Weights of a small contrastive audio-text model: encoder moe top_k.
Rows from block 8 of the audio encoder of a small contrastive audio-text model, named by matrix and row number. Rows with one number within an expert belong to one neuron, the router's apart. Each number is 500 + 25 x the weight over its row's rms, rounded and kept within 0 to 999. All counts start at 0. Numbers have three digits each.
After each expert's rows are labels from the 100 clips, of 14976, where the router gives the expert most weight on average: "strongest on" is what is common among them. Only what is clearly more common there than usual is listed. The data: single notes of 20 synthesised instruments. In brackets: how many of the 100, against the usual share in percent.
# router: router (encoder.blocks.8.mlp.router.weight, 8x96, trained with AdamW), inputs 0-95
# up: expert up (encoder.blocks.8.mlp.up, 8x192x96), inputs 0-95
# down: expert down (encoder.blocks.8.mlp.down, 8x96x192, transposed), outputs 0-95

# expert 3
router.3:533492473547492479491485478507502506493512481487478492511489476455461464476473488500508458511459520528487481513503501507494515478484503490466491506511504503467532499460501513536501459509502471555491492537495466487494517518519518516424453483477488486451544495460507515503486508486519579517
up.19:534530564499470522511533504493489496452513487523508506568521495513499525488496522511537477548479514509518482537527489477461564483460470486531520541511496459509528458508486519529458500495509506493518494517503475486501549474472509522478524480546494497499506499539523483529501519502499509494
down.19:476495463517472512498515533493538478524473492484520491487525490511497503525519494508497515474518478501487482488474480501507470515495500477512507484518491543578481502509504503521515507470450526498521516526537511500475473477500501443501508500472508512557529533479489463493567548474422505479
up.20:514536495476452558514488538488491491514537510464468503498497504511453510496487466532458465479472480526509485511523464487512505497522483484484529457510463519500502488494491456486504465478475455524439496525509478468498490515475458470512511515533532515463466457511481463478483484511508490515
down.20:547456507504495488515474519476532528522543498506557529505520514475493493495533494477471486531496495463508508563510485494472550475470496534532520516504488479503534505507480513547486517510543484491502471514526468479478502524506503486500486487483513472432454525473495546513470510489493514542
up.21:490521536473496498533543515526485548514478514521520475451442491501538487507465487528467532481491466518552528535498541482473486468534502484525535507480518512463488509526462508525495508463544501492529521502503484491486478501560502475501486502538511458509520479514494513504481507531478478476
down.21:457529458503545524460495491507494435514516534558465479509522496470505472483526501490515483470530511514523529488452469542516502488504476467488505498485496506508452451518526459475496505464509462481495513474479520480536462506491539496522483483509509529478478479515482494498502493494476452481
strongest on: octave 5 (67 vs 24.2); C (61 vs 9.3); note: C5 (52 vs 2.2); vibraphone-like (25 vs 5)

# expert 4
router.4:502519477494487504490480533504540508530493450490481511519494470480483487482444466471450469525492525453537505484511512546466543520552522500474463533480521531520503490504507506477498471496488439485497481471520507502480534479520500519546526504479471504512494539531464485517456494504510508487
up.19:476485470507546495513521489502511505496481502510482476483527520496494472481473491491443480468511508476507516504480504516426562454469514481487510470505508490526483525458495483510496512515509527475480503505481531463499512525505495535480484538445477523466513520508540536480563509479505479447
down.19:486509480495474507490475492555552520509475508559476486513529549522493482480504561438476518505465523523506488535484505477513473483507475485540451499512483456534523505487517478512487511534456498469469486460479517500487497496493521522541518497520496486487495532459476482470479511485515481510
up.20:527498515503499529488481485437456465442515501539505491506480465479476540516515508482489498534463487490487532518528504498486497545542469496478530508494505531495475488499508465447504478521517511495513513526525490505532537519510520507496485514484493508586453470517515532512532497536494481511
down.20:470482540493521501500493481519476491458508485490510521517477471497498536524497495508499495518505501502478509503459513503469523510504511509440516481458491501499464445490440447482481477553467473542519528504485466520479507518556552512523491521498495516539530479479529512503504520559518485509
up.21:518499443508484505502529482457476520504529507505493537504492528502512497488552514488475494506531478484483528503496487528491519538488513497546489501466534522497496516490490532469508516441487517467460491461519466517470521518514446515544551477464495508472510525549513484535519482497445483495
down.21:523525450556525498479464495528519504478526479508472498486506528461500482480470515513483510519522474537492484500457495503476510476521493512521525537473478488491465507509487554488526477503523514536442516464479549563453518549481516499487522493513476505491522478527529479510493461497500511506
strongest on: octave 4 (88 vs 25.1); A# (65 vs 8.3); note: A#4 (64 vs 2.1)

# expert 1
router.1:522533490521538509464508543510475519534519499452497504507494452505486443510490534544550459486534517466505505494499471520521454517514458487506491495520514486502463482496493520480517506483489500478533552496525504494543478469481525462478508507482449498518501472529468488534516481457476507502
up.19:517485512529497504537476508490543523544499510499521515461507462495504467580495497533497481516519474516532526495476508536500526501505476461474447486502517476493506481497453516503439502490483485488497514485503509547527516507481488491469506463486537490482521520490484464477495481468452438499
down.19:512474460515515574494468515480510515475529425511511469460486483500555503505484510516514509507474509501507503491466475474453506513501498483559505464470497471527509547488513470470502510450505499535504468529562503503507489490516528497500505508509503524519526522524528487501457509517491518503
up.20:556503480500544523507479499470508524469503503460533531516483552494516494509523508477504515517517552489552512506463482544469496452518536511512498539477510472475502508485475534507516426498498537496518462487515504503542489499474509536483510504491513486492495491508481547492456485540505473493
down.20:520530500503477541471523492457495530521471508476505499503501471437494446515489543471511491478525513507494558535500479485499493500473528496540507492483490539459496495462542500504530471499491480525504490506516478518495510508491492554484508496515541456506536500478494526431542482489512527474
up.21:473519496515524524503475536535504503468500577464537513500500500486506534542518546500507510513497448500468491541498489462481519525521506496500550508510477520522502468507505477490463581479505521528529506524493526498507530490512513496446502498527479510529497488464470522512504500500449500493
down.21:492419532490531528513550455504532475505484497466505543477495550461499493497514469501475499534489526467508496505510487502519527505498535509497502495508517481473520491489541497526543473509526495526544560461509497527516510484522494476492507478513537531498493472486504474511444517505511506541
strongest on: octave 6 (84 vs 13.6); quiet level (69 vs 29.3); sine tone (43 vs 5.3)

# expert 5
router.5:477500547465463501476470496505487480496458531536532463472493567523485543548508526497475522539520483540475478481518503510528491491497475532497507494471480505508507490498517483517517531532507553485500487464471515495510491496493493519512468509476506488497517475466524468454514520537451451501
up.19:504474514500488550442473521511489517521478470538514542513477495514513490537528480522493490475507527536466472504480515482489510487452519499445516489477526499493507507486447506547460510538470528491508464490487480486527491512496530500514534475470491540509516478501526465459541516476524533531
down.19:518481480520512444527536513451543517500484524482534442469540502531524489514509540501486490522495504484526507502501478514472547509495537534496502504525543496538461487485488502441472519487532517512468467491483518520473510457486504508498507529480503528484469473524506525525473512477482532458
up.20:453484501512526450513497495502506516464463487488494519519463466557508532506531511489518461501489480477465506504490531507518491543502572523468500462485505445494488516491475517494478470497495489537520504468531519517484487500519535478511473493536547474498510523488513489469547543476494502536
down.20:514502499485449492470536515460513511473509495489504435495520493493515469498468517510539487500508527494498527482510460519459503512470453435506488529530496559475526515461512501533486537494482491507522463489500514503501472520499498539501515515485449534512523525484496489480477541549461496514
up.21:517482479463511465518468544497475490462483480475480501481549518480528511504505500503465503490573477493490539511473474542446512544478470451520515498511527485473484511508458461522496514523501488498481499493498502524456494535485500477550472491511506512476483541528491476508523543509494472491
down.21:497506481500469468498508500465512520520494489511517538502515512482522460500466514512516484496494451528499496502489459467504463479528514531441506509461489473464506525538512467523435531509496494521499455454486500500541502485437535499497499518499524487522516518507485542556498516509504482546
strongest on: rumble (45 vs 9); pink noise (41 vs 8.9); clipping (38 vs 8); text has "clipped" (38 vs 8)

# expert 0
router.0:482499521503517569546544496534492473527461496501515489508507538487503492459497508487516494523492495494499468509521507448491515533485505533554490504511468480510445510521489507510485535492512498518561525496554441525492538552469525506509476506506531493492517522511515499518496470467494480475
up.0:479481506522486472535512486503460479471490498500504517485462508487540496494558521537481508461537524489515486508470498514477529440473451506500526538511550503487493488499497468499505487519535524483482520496508570487487534500459495525500476436482486490440510509500495482497480462514504479513
down.0:499478506459487454507502458491490505515520533503512516524524539514503502531524453475494506571444520513509516498443499520483485496472487515480489460529495481544499463500530493483512504492475475508550486513505476491516531500464471506510495521490482507543493489519494494511524492504535414479
up.1:505464472532552507534507497478528495488472474481516502506476449464535509501496486507478494473543496476520488506500507491483510454506492446501491510550514475470497487498480467472471514446527474509485464472452530516483453524466525503514482450523492517467499509491509486488446502486524518528
down.1:507500502522502500512463481464498469494531473506543464478516497544480454517490484501477484506482537485485497518503483499520480538501451485538488444460497520529510521484465531507486486523536526485513532499506514481474506486462524485463471509502536455498501503523548444515520446506485459481
up.2:494443494502487507511452501511532460524475512518518511525532507512504530549492481518504507513535464518485505485493444519523520496530492522492508534453464493467534515471509460510487494484514484498496526472510500509520504408490531511490473483486536484519539542449504523506496526515510492505
down.2:513527497488505510517498544514549533523468487500475530489466529519507457533477491538506509506508527540514490479481470546499523527519518493492478467505520500452515500495533503502490483437509485489461502543496437510509544463502545478471476533464538482521487494499493478478517471524478504509
strongest on: slow attack (63 vs 16.4); saw pad (49 vs 5); instrument: horn-like (31 vs 4.7)

# expert 2
router.2:503491533504540453505526491501489514485535481510489529490539476511529449524501503529546538463492483490507530500518487514530444476462521492528508502505489535526475509499479472480486524524514445493519491490497521510490511511517478503513530499538495551543501515519504591501467506504530515489
up.19:452514510497526499467506469528502526487511520486500462503508504542526511484510507505512495455500458518455469511508510550490477512486521507498481512494498579520482502499502471515493508485507485537469481443460516490462496518506526464548491507509516505503514456505470575513455507501537505501
down.19:550537506492495437492494538463501506470553480481477443522470548546504535509501493542508557502496545499519535509485504502491494485459504531487481508465505496537490481525528520499509485517500474503479526516511499429536518515541523509471517484513471509488518498504481492489516499486493510502
up.20:484494523547464507529523522487500502497524525491519502515490490521528471515514441489545543516495472484533465486506546457513499497482473536443481507499518499535490491493478511559505549521498523495507491466522535488481497511542447491501457484501519497493470502441511465503519526482499480497
down.20:491449496503521504502477528503483509550518476468519434525502473488500548470507494482477501493491530537449482473490516488505465489540505537518559511497521475486504466507517504488512518461514526451521504481494501533472508509447537505479500521500477504507536469491507515489526454501494461458
up.21:507511505462498572499478526539493441518477494473500512524469510514527467484486538501499468491507478525473548509479492518529496527476486482525508499512495506538504469485490481539476510541476522530447498507548543493471507523490512477510515533542526502494453539504489469523514502493467489466
down.21:516504447526477455467488488502508514479496525514479477474530483499500495502500498550476468506486512491540493499519504520475476465479540527463471541522481436490454508515535511463525514481507510484536509494499485538482472497463507484484468480438481517477519528488526528520469460529507506527
strongest on: white noise (93 vs 9); thin (high-pass) (78 vs 12.3)

# expert 7
router.7:466517463469479515475477479463517498463505525507501518519490520548511560470520499479479474456517513491507483529473504448482469476514508538480507516525504491483523512547497534525472458469487509455455495502481496465484459482519473461507506529542509483516466484477486490507536497528493473487
up.19:497519459525489529482477512500541490450489450508457501491514452525519475532506499539504524470508473519468513461520469472504535437518464499523516542495507504504475489508541511527531483517502498520492449509530480488525516473500523514502509518500485508508517507473498501508431483511529460536
down.19:514508490502506487516512497483466463491483521506516513480489521488506473457486478522518471544523494484483469529515548493482498488515483488472520502494513500506561510521526517492504486481469490511477497472505460512478511513437464533520515523552574514479497505484498539534467480535549518441
up.20:468451504537504500494499501543457497495490514513505492528513505497465484529510528525518531527502479497511484508515513539505481489482527513518473512473492522503497488492557466564478460483511494524493431479472522545537544533470512507505470496496540508467481515541547515537479497507476514515
down.20:533496471510507515476499495495543480553458495525527492478500514544501481514511498471535510494510524561519519515456516475500463527551487549475520479495467439517511474477500531441539506511479533526463458520513511518451515492496491476483504515516504476499537495500504482499508504519516515486
up.21:541505536472500477499466486486520496489501491483507491482502442488485522516507511508483518486502543539494509436489474522485533564449495519511523519503521506550518526526468484452495477535500493488508462476495543488540489455478501535489496472472488536525502480482472486488546511498481510471
down.21:478503464485499477475496528561495494522494480490490483487505546490492502521503429479463487524508499472506495496494511484490525480511471568506502484502488508480521542487474451507479507522491520502442477492462512461442529512508519502475486538461470475482494463521501477472448494515487487482
strongest on: octave 4 (84 vs 25.1); vibrato (34 vs 5.9); F# (33 vs 8.5); note: F#4 (32 vs 1.9)

# expert 6
router.6:520460474503524490522529530450489520493493522485489520500507477470526489537541498498524547488525481518526549483471488519512539512510493419461500466491554494503530498460499460464528536466481525528498519506494510506519504464492509499487527468526548502472473507527496492483506494491527505520
up.0:498476513502519499511510523519462510501486502460510419448523451509535518512495473510463529503498515457479520467507543482464483485510503456516475484522506474540473462488513495489518466523504488489559471503522499529508501496463467456521537492512463530493526489525473506518500498462494503504
down.0:488525537497514534562474499469496514509525449482496492504482489489535498496463501491492531493481486458440465498483480514503491480477504474512489494521492488509462474449487496510483530491501478504491431498496463479528518510469543529460500513457497464463499511449508483486530450492478507514
up.1:545532496526508507481444503517562483493479492556483544532541507514521451511511481498489475482528538552502535483470526491508537473499478532522497476513500516501464472518503482511523498518547496517487494500523507513516528478474492494481475484517497497515489529539472531481520485455446512502
down.1:460515478486497509523528489502502501483537496496472495496529488486512513543479517492550543475476441500499498481501503486482526503484536469494468503517472514500538478494505496481526508471548550486481488555526495499516533504505494461488463523481557506449486494491487537493500506498535504579
up.2:471521486511477508508491501474494529484513499527470487498498478504496529520479500479514482520464514467483497515490489484483478475485509504529477526480528521504520572519415441500521475511510503504502523494460514483450491466515484506528504527525571510477489515510537491464500499553515514549
down.2:482468487480472481473491483523481509502511529497513473508511516495510457484480506482531495510480503513470534482501527476463481533530569526477487478494481494498495486516518487493464450456491437447458505521530501472483466482500542469480485473498513466517546466518455533503511482494473527499
strongest on: decaying tone (100 vs 40.1); vibraphone-like (75 vs 5); reverberation (67 vs 35.1); text has "reverberant" (67 vs 35.1)